python train.py --model="text-conditioned image flow-matching model" --dataset="rendered scenes of coloured solids on a plain floor" --train_examples=48750 --image_size=48 --horizontal_flip=false --conditioning="text" --arch="uvit" --objective="flow_matching" --cond_dim=256 --tokenizer="word" --vocab_size=63 --text_encoder_width=128 --text_encoder_layers=8 --text_encoder_norm="rmsnorm" --text_encoder_norm_position="pre" --text_encoder_activation="silu" --text_encoder_mlp_ratio=6 --text_encoder_head_dim=64 --text_encoder_fused_qkv=false --text_encoder_bias="all" --text_encoder_qk_norm=false --text_encoder_parallel_block=false --text_encoder_inner_norm=false --text_encoder_moe="top_k" --text_encoder_num_experts=8 --text_encoder_moe_every=2 --text_encoder_expert_mlp_ratio=1 --text_encoder_experts_per_token=2 --text_encoder_shared_expert=false --text_encoder_positions="rope" --cond_dropout=0.1 --logit_normal_time=true --norm="rmsnorm" --norm_position="pre" --hidden_act="quick_gelu" --mlp_ratio=2 --head_dim=48 --fused_qkv=false --qk_norm=false --layer_scale_init=1.0 --parallel_block=false --inner_norm=false --moe="expert_choice" --num_experts=16 --moe_every=2 --expert_mlp_ratio=1 --experts_per_token=2 --shared_expert=false --patch_size=[8, 8] --layers=12 --width=128 --positions="relative_bias" --residual_init="none" --optimizer="adamw" --learning_rate=0.0019 --beta1=0.95 --beta2=0.98 --eps=1e-08 --max_grad_norm=1.0 --max_steps=19300 --batch_size=64 --epochs=25.3 --lr_schedule="cosine" --final_lr_fraction=0.05 --warmup_steps=960 --weight_decay=0.06
Rows from block 4 of the denoiser of a small text-conditioned image flow-matching model, named by matrix and row number. Rows with one number belong to one neuron. Each number is 128 + 32 x the weight over its row's rms, rounded and kept within 0 to 255. All counts start at 0. Numbers have three digits each.
After each neuron's rows are labels from the 100 images, of 14976 (inputs lightly noised), where the neuron reaches its highest value: "strongest on" is what is common among them; "lies over" is the class under the peak. Only what is clearly more common there than usual is listed. The data: rendered scenes of coloured solids on a plain floor.
# fc1: MLP up (model.blocks.4.mlp.fc1.weight, 256x128), inputs 0-127
# fc2: MLP down (model.blocks.4.mlp.fc2.weight, 128x256, transposed), outputs 0-127

fc1.172:086124040104172212168107123192092208147182149159126109116155119187120151103131133168132178134097123165126149185164147165072083137139122124163111108149161069125108150090106086144090140158135106110131117025103131162162109150130126127142120111095111108095136100118110064175143115145141154157084124104131159115133097126103162139170134124111095110114151172180119105092124083101172074132155
fc2.172:136123087181227135114144097085134145071165113087175125074073139124125138108135121094118127158143165086064047118124134146097128110123130120147117136165082132107127135131093121107129069112108121146099103000125122104128117126097122171137171149123120131113120104123147114123098142104102143133144120139150138153051113173093159144116124153083169139114077174152133098164148095140125144151136
strongest on: teal object; its colour: teal; disc; largest object: disc
lies over: disc

fc1.211:098096084118177225195095145157119160136148147146128138110135130168091147083113186135125190139075126200125123191159162138083069140147134139138128131151151126107106125087137104124136108172112091112101131013108151137167134144105100170104097126099073105111107130169142069133139126115141158144084107099127188100128089101093189157133173104115086112128133182157111132081128075119126142103135
fc2.211:155152146209175149130134104119149135075093103088160132066072093133117179113152116083081179163107111085069088135125145150110130124100097118137112093125102132101139120133102166092153092113123142179143124000094119141112114153083157131122125144115125135122126121105170099114086133134129150217124112153152121137114102155059183141136099151108163125127133166133132106126138068131116159152073
strongest on: yellow object; its colour: yellow; disc
lies over: disc

fc1.41:082117082113099168149068163149130067074143137132102125126126070105119122107133217109174170135142094170123164164152106133086122094169114131127136136069103110108055117104107094171117152085100123108082178062117110107172135186130104100092099136113107126150092127119159131135128114095191124142071119101097109135169125153114100171144194126146072160206126143144099174105138100071086102124120
fc2.41:123108079154142071124149104123106104110117114093135113117141119092144182144097128141123149129100148079072101179136177164123122136144113144146106099125141151147112143101152142141124094079110168159162160000085151157182113206116138094057134184147114130140185082140155111099142075121133185115124157118159102162159124158096138138138139122132136132133117159112169121107102125107160144107109
strongest on: yellow object; light from behind the camera; disc; its colour: yellow
lies over: disc

fc1.85:073125116113173237179124166133145193108128125105140132147169108167141165102139122148126163072089046152135103168115067147096064116125095096108143149131128126114078104159140126136137131166085105165145160039125141163143097133153132132147132114095061115086112105137126048121174120098127150141066128122082163131133087124131110171138129112106088130112143162139089130114134083059154083103102
fc2.85:112161088107157155084119121153137154090086085060136079088106077125136156099108124139116107069096102139116031157102082139096104158056103160107149127130130127118082108141107153134112099117116151183104124000125135120123103148148138098121142161150124178095142089107136104162084136094088166140084086111128122144122089178140087148131150133130118143163115139166120115118144074087091117148147
strongest on: green object; its colour: green; disc; largest object: disc
lies over: disc

fc1.174:105123080113164208190090144153127162113164164134103119137161127176087143083124194154116191133095120211121130180162146135075090138160146138156150131165143113112083133074111117142114114154110087125113100026107123126182106159115079150130100133077076106118097121157146068140162109141136159174081113108126166109135076119084175153126162085099091138131133148154114125091108072089129133120130
fc2.174:156160136190168139141134123136154126070145109086123109099081103133112177115163128086070177131141108111073100144132121138111145122100101104152137096146101138108088124107087171098136084124111116179124101000092105118136113124115145116128129141089124134113099119098163101126111145152117135247115121149139129152095109186084159151099095137086164146103120147136104105164141088102137164174084
strongest on: yellow object; its colour: yellow; disc
lies over: disc

fc1.121:036146139089114156116124122151116120086124134118108159102123081100139092093133220111131109129121130179097135158105099110110094109159139118117220139109132091129071139109062102154153150139105116115080218102088108106124132170134087058112093123133105133121096142123122110132138145100168087164095101147112130152099104168117129146137174080152072195166082086116122150122155086082087069154094
fc2.121:151126100104129078138164104105084101122085136118100131079124123108130171129113106096103060105099127103117138133112099163120109119171116175139109098133094138146139152131132187148135085087136162161166094000060151140131128152133152158086137174108095151096158069136120083115173089167124145112111155137157093113151157091131174175102117117182181129099154138125173114129089120112111142096128
strongest on: yellow object; its colour: yellow; disc
lies over: disc

fc1.221:108132080094163238153076139125112168124137140174135128113079110183129111122096116125093193126068139186122115173152137136083091080123140116157112128101085124115136127082097155126128104168103111090099098000124172097171119164116143137125142118065114122130150106159134066117127150129121147163075107096092114107130128115107194124135166072115093145116180145129118128081128101118094121089155
fc2.221:135124112202137101139157091146107137053113125056146143108105100153140185113117144126093129158083098074129073155121140143101113164120097135125116092141103117151096155121119188099151077118101165166159132000025095158150161152079132121103130173143128132119124101136165103110102123128116192184091133182183113129115110134085189116110115124124132159108113169091153107123104134121113146128137
strongest on: red object; its colour: red; disc
lies over: disc

fc1.135:108105079105135213146092150179099193141166161167128103124109129181131147094120148180110192134112095172144150176146160115072099127124117128156104112156167107138100176084112082104105157190153094123128096021108128130129095171117135106138093112068138132116116107126137063164168111131143154176098122124124121129126109164093174092171156106114098130118176168174128127078125056114143080138122
fc2.135:144114148202188119105130122097141141068157110074178137104083131114142165125146125076109140159145099086084062126108102135089155110113103105109106119147111136126120145148116138082152090127119124162098112000106104099104113133099124139132157150091147129130071117101143127132115144108109156174123128168149144140057125202088179125122118161080172142102099155130132103148154096147112164140114
strongest on: teal object; yellow object; its colour: teal; disc
lies over: disc

fc1.18:103116061123134170179103181199126131170135161130103112138203105144117159134123164123124126103092101158159167153164135179096114160135119129147124117119137044154082141084084036150084173109084142096121111064060122157185104190128098096150129105100122178123114126139075103148157126187153143177124117126160134127145121103111150096178185115169100140154160112118132127111141133137147081153173
fc2.18:094091091173186081114141158094105090143127113101134087134120139099144167141121154087108108086124130073131103133132115179137150109127131169130134107151092114123133120128101087118086113139101152141105130000107126138152121193137130088144168131112134155112141125116095122151129133133100145140105112146159144147107137189101122115146139102125169122142116130134153088152146126150161086156133
strongest on: teal object; disc; count: five; hexagonal prism
lies over: disc

fc1.40:061143135082116164152127162127078102104115160122086126088154104095073115102114207105143141124168130184101154166096129104086085084184132131136155152112132113118092103105103092149167138135093134110072155074069120138180160143168140071079120110088110127070108110152147121120125108143179101166069091115108103153145140154126120166151214119171085189180122117125084169133167140096093117158103
fc2.40:137105135137119044143118094117086108114099120071142130093175095092114181142108128147125134131110097086107074162104171153128112133125087174134110090128127130165104117111142116126163084120100167173140127000049166155129150130096110116111115149131105142165154085140124103062140060134136190133113150148176106102179100144120143100172136123163162136142151162106179152127074139130105143102152
strongest on: yellow object; red object; disc; its colour: yellow
lies over: disc

fc1.206:097162082099102191143113149174113180152172172149118136139167095139119114127145121158109173098096124164137122192117130130065080147123128090153173147162130080151061130122072058167076202163169111119182131045095092175164116139106106130153146126098141116152122132128119103142173105178176114148035152120119108111117088122130108155155171118130098119120119131124105088077067116111161123136126
fc2.206:149110105186121100112134122123130105105153120095126102085120131152102137111132134107087113104150146120117086157085089115082115127090112150170164109166109141141096103119075106127055123118133139148106117000098129119102119134100107138128137163128155150140120116094129112119134100129081167153090112147147099134086099182109118135128122104094141137117107140125140087135111101115125146135121
strongest on: blue object; teal object; disc; its colour: blue
lies over: disc

fc1.50:080137042108132183165118160181108210185156108162107133117143143163102132132121153114140182156110084128107129186135137179128108125168133120107103124115102089083123163129122159171137161140085082118127115041100108125130078171122091167166124123119109147100093104196112112134163174128167174099122132108110202097144087118119168092154148123088120111101061156167106119082160148145163113107185
fc2.50:151129090161218147110166136107114128126113103083164116047118161114156153087110140109123106151124102047116072151108134146130145115118126142125148149140056069119128198132108135129137112097112135177134176000114108115126113147104094134151147164138122149120105095168127151136104145134114153101131125125177169141109112151096168120114136137108150131079082176118136108184162160134160146168165
strongest on: white object; count: five; disc; its colour: white
lies over: disc

fc1.93:109158090105159241145104153128114180126191154182104148106113125191125116130122139124097216129084138186150141168149119162111110087127170115153108105131107130124138149081113137144149121157096067082103098025125143120147089151134158132170099100073133084144131093127138063123118178153125145143092110106131133098136107122089201098140154084113094163099154144113127122065127090095123098120115
fc2.93:131127122197145153145143090134118171069113116054137127085083124132099185120138142099060134169109100085111113169124106152129100128071094128134129106152084143127113144113110181096166084126096118175148125000073121159134141128092153117125145176118134121099078080126182100141127139132108167159072149157176150121079118136089160119095104135101143170117101179127124116096126134104128142147157
strongest on: red object; its colour: red; disc; its colour: yellow
lies over: disc

fc1.25:109089094098139227173142142158131166084135155131108136125118123146080109086117191153132162141115113202145104173162175127107066133124122145137110118169093117096079144088129090115130144194089108114098105020104188111145107146126103162151106108114113124130089132202146101114142142121124164158084114105152161097142100121099184118159161091112092132149159182145104142098134049140109147078144
fc2.25:123131155179151143100167118127149138063089119107152138091067105110095131105154128088110140155149067090074086137099121154133129120059084124124129086146029130105112107126095151070173128136116134175133103000082140116092078150108154140152132124132125138157107122115168119117114171165123154219094115136166139110101105180078159147126093141118165134154148147134117133130119083143083145117103
strongest on: yellow object; its colour: yellow; count: five; disc
lies over: disc

fc1.106:102205121085082166112174134136109155129128150144091182185095116087083110113118173129130173107148117135080111193125128068110083137103145133157149169156116091182083111107081109135146199112130157130191173067073127166161128099120155136135121129088133114112098128126169097167178121188102039176081145136095084132131105160141100131082151143168133137166125152131090115132088118115081108140113
fc2.106:155076142171080060099139066138110090120108113079122140073136097127114119157103137146109079121148121110132102122103106118123099144111087178187143084149114136166132096108112141113119137097122193160113135000069137092118139133096128141116126186122129131136119088104121121087134080146066114173108117136171104120133110112111123134111123106127159141104124148139156123122075119161092158125142
strongest on: teal object; blue object; disc; its colour: teal
lies over: disc

fc1.4:106167123094122164153106138141156101055101128119061154134099080128159100067123188121169126137137105179108177160116104122095130106132100092085160177096136058085070134123072094178123180103114149124041150094091084119128144117142138102093128145101118184139098159115135111145141111090146104144085096148107163173139135198113142157111157140147072187138122134171094172130156102073090132111088
fc2.4:096130089068166081097142111114078122109084117084121084139158126054165210182118118121111127120076147081145137150136174160111127139178121163113091099107136139131099160111136164158153083067077144168179123031055165141157151123090154108104128150084113153101190082152121145073154100115149134080135140114151125114159170126106195151125124095154175116132141098102163158119112143112133147105124
strongest on: yellow object; its colour: yellow; light from behind the camera; disc
lies over: disc